{
  "encoder_layer_scale_init": 0.01,
  "encoder_parallel_block": false,
  "encoder_shared_expert": false,
  "decoder_positions": "learned"
}
Rows from block 6 of the audio encoder of a small encoder-decoder audio transcriber, named by matrix and row number. Rows with one number belong to one neuron. Each number is 128 + 24 x the weight over its row's rms, rounded and kept within 0 to 255. All counts start at 0. Numbers have three digits each. After the name is the row's rms in percent of the matrix's.
After each neuron's rows are labels from the 100 clips, of 14976, where the neuron reaches its highest value: "peak on" is the class under the peak; "strongest on" is what is common among them. Only what is clearly more common there than usual is listed. The data: babble in 24 made-up languages, each with its own sounds, syllables and stress or tones, from a formant synthesiser.
# fc1: MLP up (encoder.blocks.6.mlp.fc1.weight, 1152x192), inputs 96-143
# fc2: MLP down (encoder.blocks.6.mlp.fc2.weight, 192x1152, transposed), outputs 96-143

fc1.244 104:182127148122151123088121125129129135157099129115108146165136140116109105126144172084078156119101136085137113140137090171112129091138144106122116
fc2.244 112:067134139103175088134137127156160204128128144092102120124084094173166116135136115125139158147135148147138129115134088083134134086092090123150118
peak on: /aʊ/
strongest on: reverberation; voice: deep voice; /h/

fc1.527 110:099100120132163126210083146120141116181105160113151083104121155139131127119113134147091124133094121142114141134130162094133141149114118124097111
fc2.527 104:104113154153093135134130119099204149113163104150130146099126095145161133104137145138118082113112097127136135138119128148143171173147178157132134
peak on: /æ/
strongest on: /z/; /æ/

fc1.26 105:102129123141157116132102144127131146151127122118116102117157113131125150148137136163120184139126099084126128146135107116097102093103140167176098
fc2.26 106:145126106114080143144137159173114117126116150146143118124115089146130123125105113118139170120128098136194149138128120164123138090094088161111141
peak on: /ð/
strongest on: /ɪ/; /ð/

fc1.361 107:141117134092149168103168123125143110120127150114144137115154137122156153118127140127135153173119144145123150094107160159146127146115098175163146
fc2.361 109:083105101082094141097141112153181141156133138144158120115141201117125160143146139120110093123152125083195144126105104130116141157082177110115106
peak on: /y/
strongest on: /y/; /ç/; /ɔɪ/; /v/

fc1.310 104:130116123097164138144133122133143140163085142137133130112138139129184148138115153164134171166160126181159145056099123161137135118096131137161139
fc2.310 104:154108099117070161128104111115128136139157134148134130105147153122120137115143095125111133138148154103147134136084078118116132137119189100107136
peak on: /y/
strongest on: /y/

fc1.81 094:136193113113111151124093108173136091112148118116148114134164121160136164146160091156100140125148106108089111148165111112129130128121193134129120
fc2.81 094:055168146134107143113141123129159140131176129118115116100125110122128140139160093144144114130135088112062157023123111115131120109182184149113073
peak on: silence
strongest on: reverberation; white noise

fc1.337 107:140140087162121128104114107119118057151114134146134132124083163109132135105176100132146136154089118125130119108106113135151130109125134140141103
fc2.337 114:127094127134102117119138117116115179144097115158127126129125091107085129108147142120127117106119156133122119149179127115140133110120173127086165
peak on: /eɪ/; /ɛ/
strongest on: /eɪ/; /u/; /ɑ̃/; /r/

fc1.550 107:162142113150120129156079094129105142157142135108147137141083102082089133111179140171126119163129157095155121152106177138112130123142112097157132
fc2.550 112:110136155155126126127157114083059163107151117157154160113124102141111104126137100129134158093121130126083098123136102169126124119165191112110163
peak on: /æ/; /ɛ/
strongest on: /æ/

fc1.304 101:145082135153151075086136113114156110107124135121160117140108128118136135119154116110175137124119070133119130051120115146143152130103125143117129
fc2.304 106:124096140155134136128137108105127164158126079140159112117113131108105122136152144124093122117116127126141154066114154107150111073119066126113112
peak on: /ʃ/
strongest on: /ʃ/

fc1.54 107:146167134143149116132094133108110159097102118136120105155146101169126083132144086131124107089188122137165113098151152126146152139137117095143124
fc2.54 120:089129131131147120161109082163153175105133108140141116113123075155148091120112145145131121133112132179153152124146137124135203106112146093123133
peak on: /ə/
strongest on: /ə/; reverberation; /f/

fc1.71 106:136170111125118094132087142149115139134106124098130122132152107128119114124130127197109159157099127106156082139163176144125094116130124114122119
fc2.71 099:152144155152130146099182136104136072139119085134122181129139104106081111102135112153099185132119118145109111155115143101106174099158123132114135
peak on: /p/
strongest on: /p/

fc1.766 118:154143150115124085152143100129132153144129123121142117143107136130111092154114125141117187117119125139132134179137102165168187137088134136131120
fc2.766 091:127120137124092128131115102096143126147160162196128137155101115110172099145133131118145117157148126102105124122108128124152182088153189152126116
peak on: /y/
strongest on: /y/; /ɔɪ/; voice: high voice; /v/

fc1.255 116:136147153132172045140124122157101122120115171131135118141149148158126142146145105138121114107147097148132079116121159108147155127126098079116136
fc2.255 124:117125118137143126131116093132125156115073125118146138120125097150171105125128158136147129165125108140150099166086122092133163098178150121145134
peak on: /ə/
strongest on: /ə/; /x/; /ɣ/; /u/

fc1.515 107:117094131166154133121132140132090164141186123122130076127178162092113109106126126118146107145125129145115157131098138111141135121152126152124090
fc2.515 115:099135131163140119144145168077117216121167117116175115124109136121117107134166125121127116119137117108153054122160093145128089104122126165138156
peak on: /ʃ/
strongest on: /ʃ/

fc1.335 104:116108134147157156145153115103114137083108173169131086135151139127088133106166131139144107109092133144140124121142113105127122145121155150136122
fc2.335 106:102117147126123143116149129170117144132132110191112121158103118162218139127122113123100138079100125161159132128157159110108178100122146129103096
peak on: /oʊ/
strongest on: voice: deep voice; clipping; /oʊ/

fc1.292 097:112096130154150115112157102151144144126178135098100180115125117108100118167104138131108126153125093132160150114131110121116107121146139183117150
fc2.292 115:069099133147167129135135120143116224125118147106129088109093126145100135107109128108105106152104119131137150153147086164125150106129154138141120
peak on: /aʊ/
strongest on: reverberation; /aʊ/; /z/; /ɑ̃/

fc1.419 111:163170138136097110122092094165135114105141133188143092147098157147136133111098096117137122135136128102135192117124108119152114100128159115153111
fc2.419 092:077137159167161117128105166097120130120083162117159126089132065113125119142135128129134122144123118107138152114106116174113099126112176115138123
peak on: silence
strongest on: reverberation; /ʌ/

fc1.318 083:113148176096158175105127134124086128097092117117147099114093105114124138129077126143116107122124094115143140139148120111129126126135141091128097
fc2.318 075:116163096109119136133137138143142134136132157129112148140123099134121139136111161118130131116084179119131096255115140141129097107114097145135118
peak on: silence
strongest on: white noise

fc1.79 107:173130116133146118155140109147110102130137125140135132113141081125205082124123093176108160118072135126163108145147166143099154141093107039108122
fc2.79 107:126166092127134110129145143102174196126151153184101076141121165114169154178171138155131148114117097115121117111143095170133108128134148135141140
peak on: /aɪ/
strongest on: voice: child-like voice; /aɪ/; /v/; /s/

fc1.328 116:144122131137153169152147140119112132090136176186140127126153132106116126095173150151134129117076130159132127133120109098130112123166135148122113
fc2.328 108:115124186143145134125132117200134154112123122141148087146119108149238142127104131126112117080123092172162132144134108109115175109102151120141104
peak on: /oʊ/; /ʊ/
strongest on: clipping; voice: deep voice; /oʊ/; /ʊ/

fc1.334 103:145094133146166105138135109128174129125074157134143085143126081093156134137088077161117117168135158136127129106127123153170114159150145118101144
fc2.334 107:187155121146125120097116147151092124126117121142087126089160170114079104124138144114125141101149137143109098143157120113113108147081127136097145
peak on: /ts/
strongest on: reverberation; /ɑ̃/

fc1.524 105:107149152158153112124142136094120155101113137112132099166125111126124104106116098125109127075194102108165103144144129082136154168162120101155094
fc2.524 117:110116111126141131120129097157156162123111138137157148129117091162144136115123165121137137140122154153098153134104120129147180138145131125139104
peak on: /ə/
strongest on: /ə/; reverberation

fc1.684 108:095167142141165141127109121141127154185142128111115163154132137141126122131112128108111131064125111102142172155117124120087104153123113122147134
fc2.684 106:127126119106130137138105153095130163138136132111133125127106115156139096108129120140099140112112124141149105142147183094114195103119112115139112
peak on: /ð/
strongest on: reverberation; /ð/; /ɪ/

fc1.442 105:153145098084134123119121104064157177154118136131137125101133133143121079101173150178153102122124138136136103129132121125102122110146124096130140
fc2.442 109:149135100136095129120100128151089139121107088139108119133170167087193085128088125108082128129124109116108132145125157191129172132112124113119121
peak on: /p/
strongest on: /p/; /q/; white noise

fc1.30 099:115111159114158113151123107145172129132132156143145127124148118140122141190108180170170136112160117159060163105139110106124140129136207115155152
fc2.30 101:110120093107145143160127104198165123136173170166148177139178150112118148142151127128109142145152119125116133109125136122129114107143121137130109
peak on: /g/; /b/
strongest on: /g/; /ɛ̃/

fc1.378 110:112100120116146162110146115123152115108111133079137149100096115120083141125093129131142136149128140125091173127109127170136116126142128154134128
fc2.378 094:141154128125144141119101114176123152132121128178145104134148114128179135111126109100154154098119092122139100119103119123123197109147172124096136
peak on: /y/; /o/
strongest on: voice: low voice; /y/; /o/

fc1.238 117:135151142115125148127085155131074111123143121119112171133149125110103076151138130121128128103132113121151087140144144121129150102122139123139123
fc2.238 130:167133143149140121150124137095061125126120100171157131148105110103048130107137185128106130136146083149146147114139111160098104163061138129138151
peak on: /ɔ̃/
strongest on: prosody: stress on first syllables; /ɔ̃/; /ɛ/; /h/

fc1.544 101:173142129136156150150122128159126118094129139211161078159146131135186086107166145123160138133104142138134123118141091122099142119150125137144101
fc2.544 099:082114159144125142115123141204103137131122102140149122124128079122190169152132111152136098075126089137154118136125105130125125108123151136114095
peak on: /oʊ/; /ʌ/
strongest on: /oʊ/; clipping; /f/

fc1.47 109:081134136116126133075121127121141110076140131135098089085093172116178148155189121105144149105108097114119145135103133124150131142185130110138115
fc2.47 111:074080111129124132093141113214135194139100150163145167123146126105101133138145132146129121146115133117133142142102126094141172095193180137132134
peak on: /ɔ̃/
strongest on: voice: child-like voice; /h/

fc1.765 114:148123091156148148100128111074115142134107148143116143134145137101138108111120145139131137126109155230097135118145146114141094116100117149137128
fc2.765 119:092075154110144124144101114195174148130153118170119112137088104130164129114127159116124087140131115115212144145102113118103148124114223137101108
peak on: /ʊ/
strongest on: voice: deep voice; /ʊ/; /ɛ̃/; /w/

fc1.72 095:103120138126147184087150129077133132082125111133153107145085140168133097131153163131132154157101122151122169112117102145142133113169147115119116
fc2.72 098:073114105145124126095125081177151175148097124127140120150091163134180139112144138126132147131139117087099121125141129136137161135150162169153118
peak on: /y/
strongest on: /y/; /ɣ/; /v/; /n/

fc1.732 101:124155145131137140128121138115148112109178129126119126117129116151125150097110138189118090141164151140157133114112098212111154169142108035136099
fc2.732 108:154093096116120133130116136119091095142128112158086159100170057161116118135133112104127149132113143111116122156135149164131113127163131130140180
peak on: /p/
strongest on: /p/; reverberation

fc1.478 107:124111128114129095114121112158150120092132117163158137133112139144135108136138101135158150138115135127128159134143175104143138132092163120109086
fc2.478 121:151188089123129119146152152148092084118144127108151169118142102119138109144124081128145147104162120108129122145129131130130135111137110126128122
peak on: /ɔ̃/
strongest on: /ɔ̃/; prosody: stress on first syllables; /k/; /p/

fc1.39 097:120101198130160112143125116123135146115114102135147126134137129141120087131129145133113120109146080148131158113109141114111104121109179131169148
fc2.39 105:147045094113155094120156133099135129146138170164147169143160083112142152138115109114150125152136145098183149107139123107128139145065127159137165
peak on: silence
strongest on: reverberation; clipping

fc1.219 105:139101136103139096127105101088114130086104138169126101153106124130130124155112087120126110133134114135127109139167162100106139076098164131087168
fc2.219 099:203159103143117127149117143115142113129145155103149117125170130109161150118120117127107121127139109136120174133135143128129145137146110166128112
peak on: /ɔ̃/
strongest on: /k/; /ɔ̃/; /p/; /ɛ/

fc1.721 111:113144119135138173139127145146141137124128156104120159092149156105162126116109177134133169160146148158109117111118114104146184146071133143143145
fc2.721 108:148122070102108138113128139081172145130149146152140131141121114115108143130100186147144090136113120118184109126110137137116100166106199152136090
peak on: /y/; /u/
strongest on: /y/; /u/

fc1.17 122:120152127113098154161082151156147092115113136181141159106112119142135104129135123085118115138178155188104101095150170151125112131127128113122084
fc2.17 118:114131149145133121149123124113125167138149157099131107142147087124113161110080138136141112126128122121151196136152145123109151096116131125118143
peak on: /ɔɪ/
strongest on: voice: child-like voice; /ɔɪ/; /ɣ/; /o/

fc1.474 102:134134118142143138180103122108156134095119118091117139139124145139096123140116144104158111155089125127114143114133065125127119147122119147105166
fc2.474 106:120116171134121116179126154107112088130111162067146097143079111127132152135193130118141107072131112119150115111130103140125164156081081110136132
peak on: /æ/
strongest on: /w/; /æ/; voice: low voice; /aɪ/

fc1.121 094:139051124149145111089113145106111104097138106101147095166102124111146132107138124111166127094105071119138155064118119114125148125090134102140121
fc2.121 113:123108150149122153135121099125096159136147105169152141137114101098127110127142164135103097125120140106151129048115133098118111075133108111144099
peak on: /ʃ/; /ç/
strongest on: /ʃ/

fc1.767 119:137106155173149097073127162134091146138130135130138086129133119104165118105121147115128165137134132141110114119128147146143119145111132108100126
fc2.767 092:156162154099144111130084126137115142153129110096137146091140181152131151133119149132085121159137129109133160120153150152129135106098140182115095
peak on: /ç/
strongest on: /ç/; /z/; /y/; /ɔɪ/

fc1.358 106:124111152119118085088119098159145119111107116163161125153125136134103117127092119103117149104144129135169099130139167116121140112084113114101138
fc2.358 119:168149099125098108150144135133123105114145130095133160113133114133176124132110106126108140122153135106141156144126163148147090099125154106130102
peak on: /ð/
strongest on: /ð/; /z/

fc1.116 108:122125149145125130117101126127149132113161140169138144153075119165111132140175076117144152121131135133125125121116134143115107102123159110148157
fc2.116 088:151130168160163151166106152098159122124135125095128116142116093158153137132170133092135144157134111112132126081146146170138099106139157120121153
peak on: /ɔ̃/
strongest on: /ɔ̃/

fc1.233 094:134081128135125172105099140133112128093129115142124150151141135147118114127089117176143122104127152110064108136133126130100124138094165174165162
fc2.233 079:178178110138107092134120135123136143127130179085071145152120127122136135158110088150135213160135153113141158119148124136165091114162115101133139
peak on: silence
strongest on: mains hum

fc1.607 100:135101148088161153122113117112133132126105130118083165120146114087137159132133090086096142137126148106140093157135135163126109114092129074124120
fc2.607 107:063136149120152110136134142076168181129170118102089154170092110145143106122106137119087113126148152133088152128158117138111113081080134122108160
peak on: /a/
strongest on: /a/; /ɛ̃/; /ɹ/; /z/

fc1.317 100:135154128110112124123161136111126161124120103085149134123112132160189096116131076146093102185130140136160116081123139161101156082135130168148097
fc2.317 105:130137088110146122160123116156116127137162095183151077144152142114152143159124131131137132128132145103070170104101111130113105137120151127096114
peak on: /ʌ/
strongest on: reverberation; voice: child-like voice; /ts/; /ʌ/

fc1.406 091:122117125172130141141111119122138190147142137093097142123144149102178138147143138142158106138110105140114108117138150118097133105138138125140119
fc2.406 100:115124099103114137158110152156134135166121127132141149121151118135115080149142116106111113147134121104112085131149115126089141085091103146082159
peak on: /aʊ/
strongest on: reverberation; /aʊ/; voice: child-like voice; prosody: stress on first syllables

fc1.280 104:110105129133131090186129121143160148117100122124134124133145110164119115114101133105119122105101127180098134126135120107073163121135170156128067
fc2.280 104:119139183141159146107161138145098087130138106103158108159134105137135135119127125115105149171127101122082126124094141117109106108159126127115128
peak on: /ts/
strongest on: reverberation; /ts/

fc1.545 110:109133129141112174125143134117119109118136115097155160118134118101077098152164151119133170102139140126135149129131125108130168136128130123138098
fc2.545 112:157140117141129153123148129152160177113112151224107154156067120136114134102103083093124134115102133137153141146107135134113109126128121140120088
peak on: /aʊ/
strongest on: /aʊ/; voice: deep voice; /h/

fc1.646 096:127141113146120096164105136135137087156161136161132111132119114138131117155065093104104130110121136134130196136101111125095094117106103153148091
fc2.646 108:141073107138118138092130157148084118126111150145128121138118124159117149109117139120159153165129116116130127113127121126124091148107145098113157
peak on: /ts/
strongest on: /ts/

fc1.192 101:155131166145121129107111139130168134155121111075134152154107138108138099153173105104118153146102103107151099132108088161098129155143147162120115
fc2.192 110:081104097113095146128118151116095208120102123100088119108106127138142109107135124112115150086115133154145128146127140143119128122141107084108116
peak on: /aɪ/; /eɪ/
strongest on: prosody: tones; /aɪ/; /u/; /eɪ/

fc1.259 103:090131119129120128143133129151187149110111123106131145134135157123105143130110135093127069145093123112122144136132074108129122168141138141101180
fc2.259 099:112148138138141108142137136075099071103124155124153102138083133137125144112143119142120121098129114126102177112118152131123143136069128134128119
peak on: /w/
strongest on: /w/; /ts/; /ɑ̃/; /aɪ/

fc1.316 090:161107144148145135133129128133087132104132108110149085104148159145096120092140129116101147047161101107129132141141116133109148139121145137148103
fc2.316 071:152112161132106139100144162161103104147093241101112117117139094135132104157179126143131186116138138132139142116102130145131129113124193113147129
peak on: silence
strongest on: reverberation

fc1.460 109:138146138199118124114083117101149134090137151116111145153163145105127127106130129114077136084146118093102163133116148104123109153137154130138166
fc2.460 108:134150020112122174129150133098147095127105128199144179113131098124123112121112129115089138140156143119117141122147154092140178139099157120137098
peak on: /ɔ̃/
strongest on: clipping

fc1.40 101:112068127130169147120077097128122093107122154149148122148134123117135088159116094159101160123137119146126119152125156161115152122117123152186115
fc2.40 078:163132157092127160168146093081167072100185134104122146126157102119134143126104127131110138131128121147107091103128129143119127104143088141116136
peak on: silence
strongest on: mains hum; muffled (low-pass)

fc1.376 111:144124126157131146143151159092119155126118161131122094138130169102086107109134143125138106134072092175106119126097129092142096140130141150139130
fc2.376 105:130105126113152124167091159178151139138124116204092128142125148112201113141119153121126113119161170112143135118136141114123134065122157156111149
peak on: /ʊ/
strongest on: /ʊ/; /ʃ/; /aɪ/; /ɨ/

fc1.615 102:171111143147169137110141134129133140173097100095130155126142112104150147125159120151110117167088143159150106087164138157139115168126144099130163
fc2.615 087:140174104106131137141079175149120140127101120123082195159106075126138128134136082156142120143179111137151135129162151174106135078091141087120116
peak on: /æ/
strongest on: reverberation; /æ/

fc1.471 101:125140143169117165138078144134185137150116090127115145125148147133119070156127105102143169151147109115210077108147166114144091153100153151093117
fc2.471 117:135100189120099114110127122143135217110115123145144158139124104146138119104136055105128174122144129126149111123112107172103126113117118112114124
peak on: /eɪ/
strongest on: prosody: tones; /eɪ/; /u/; /ɑ/

fc1.426 107:105157124123166149122111148118140112145177104109151120145162139139097121083125107167127124153160179138154131140142134156114125196131101046083135
fc2.426 103:160116118080130145127116124145114093128121093139130114135166058158102144118133128103156139117137148103100146158134127185121121131151121107114155
peak on: /p/
strongest on: /p/

fc1.647 103:086133139158119098115103125210074085129135142158132112130156122152138121123120138123101156115150118133128111140139113110103123121159163106155116
fc2.647 093:161192135153126135123150144161147140134093126097105069138116096126143130107127141116150124174157070123100162160155120124127140083100098148128150
peak on: /ʌ/
strongest on: /ʌ/; voice: low voice

fc1.101 104:135079164127157127129117124101167163144096145122125142099114085124143110147086083145120148146136119115151112119124129143140133143147153101137146
fc2.101 107:212157111113154132123151105161123132136114116133113084126115148106099125133141162134133155160120136157104127155133136107113134134042141147113099
peak on: /ts/
strongest on: /ts/; /ɑ̃/; /ŋ/

fc1.299 101:133134136113098173158105152136128118109133157125127170121123120138107124114123130143112119122144149164084147123113164164123130113102148161161118
fc2.299 108:158160177154142145163120134102108133146155120148090087166090123125114144116097124126135168151129086149102157110158175118141118112085140137123125
peak on: /ɔɪ/
strongest on: /ɔɪ/; voice: child-like voice; /ç/; /y/

fc1.63 099:145132142123142123127132130134142094169111128117114120109130170127132131121113076135128128147122141116175153106115134160179106142101132162141158
fc2.63 108:092137136132142140158140118170187112119131139090114076120144123111114122119190122134127163111177136119184171163128132103100157153032129094117158
peak on: /y/
strongest on: reverberation; /y/; /ɔɪ/; /v/

fc1.236 088:127145102104162141132148125128130121115167113119113121136146144118171107152167099088114105140117108113148130147153141120159110090107145108113137
fc2.236 107:097121132126136117107112135126076167101115113130125128112125089150166148122131103165122147119118151121141128124121129171125191112133165134117135
peak on: /a/; /aɪ/
strongest on: reverberation; /a/; /aɪ/

fc1.437 102:102089111082150124111106179132100138117148153119126151137121124085120125134075147115111105132139135099131129135120113155126138134115145111136179
fc2.437 100:139129141111104125118106120117102139147129088108121090148092120103135140133147114154149129120095166130161143101129109123136125093077109118143143
peak on: /x/
strongest on: /x/

fc1.558 106:146105129149138137137128128111140136173101122118125112165110126093136115106157128104149155161110127155102128087117129091112145169082111164115162
fc2.558 109:170105163159141135098110121111148143101137129142156157115166091105121093127171159095119138124101178142135143098122137135138116093121131086122130
peak on: /ʃ/
strongest on: /ʃ/; /ʊ/

fc1.432 103:118130171112174118142141125162117141150109110146129131138129112110109149100136152136191149098156105108095111102150104147095126109120146144135103
fc2.432 101:146151084118099136158141147121159129126149092120149071147109072142097145098146104118151132151165147161050128117141121115113129113091104170100115
peak on: /ə/
strongest on: /ə/; voice: deep voice; /ø/; /f/

fc1.661 118:155103095151121166134138121088101162091148162181112117133147136135108116104134162132126142155109149200132127113142125096142082120110141156129130
fc2.661 110:098109163127152135154113116175147193128118126156106128133127083134214131118098163111120148090097123162226137119126141098069131111125176127118091
peak on: /ʊ/
strongest on: voice: deep voice; /ʊ/; /k˭/; clipping

fc1.211 099:134105130173145157100101157137148159172134105088129143151148120134125128143189149099107163118123113150101136135142092152127134138125135106135096
fc2.211 096:104139091089086118104182166165129180127103110124106134141110078107142117103091126120110194102134126129171047116150106095121136155078093104140113
peak on: /ç/
strongest on: /ç/

fc1.698 109:147118117123141115118143123097139096115119124251144122119172141112139113126139134115147128124123112095137109146112112085109115097122134137144128
fc2.698 108:126115164129130147093112155182056177095146092069143112117142062166194141112145099142130100104118092173147105098133095196125178121112145126135111
peak on: /ʌ/; /oʊ/
strongest on: voice: deep voice; clipping; /ʌ/; /oʊ/

fc1.681 109:086178129120126142117164128112166140093126126133146116128143145127144172092107135117114119111093110123139116154145102139163111132087118153122172
fc2.681 099:166143092130139131103187126071106081116119128134122103145113139149115166123142129117149148149113138136117159112099141116092153087113140136156146
peak on: /x/
strongest on: reverberation; /x/

fc1.744 118:125165130123127063122109102093175105107108088138140142147120146149132130169136102116140119126116135148116144146159084106124139144115147134118133
fc2.744 124:185147106103116149118149111140090070110114109168112082132166139140088106121105101133117139118132141107079163169147105108126164151132121140139117
peak on: /p/
strongest on: /p/; /k/; voice: deep voice

fc1.666 099:150118140118139149149093083129130141171177124143122175107114140117099108162136137124161112132097118098114141167162130141068147119137136199131137
fc2.666 116:104134098106127126140085128114114199117114124152140147107130176138167115136129154140099132117123102120109150116127163145127108145124161120135136
peak on: /aʊ/
strongest on: reverberation; /aʊ/; /a/

fc1.739 099:128166128135117085165129142126141112154144135169127097115112099145129128147074104098104122108129123146117203132098122118100101141092104145134067
fc2.739 116:138078107121133143096136144132090101117114144130142113139136124154116148131103125133136155172131129119111130096136128122104069138096163100115129
peak on: /ts/
strongest on: /ts/

fc1.222 099:132070155082160153113114099191148130104113128255132117124190142143122108182136180127093155105129113152127154156094123123122125139145126123143109
fc2.222 097:151164144148145120124141175118156123139152110169153121142136126121115136157104165119103151108113165159130149110154109120143119118169081122106127
peak on: /ʊ/
strongest on: /ʊ/; /w/; /aɪ/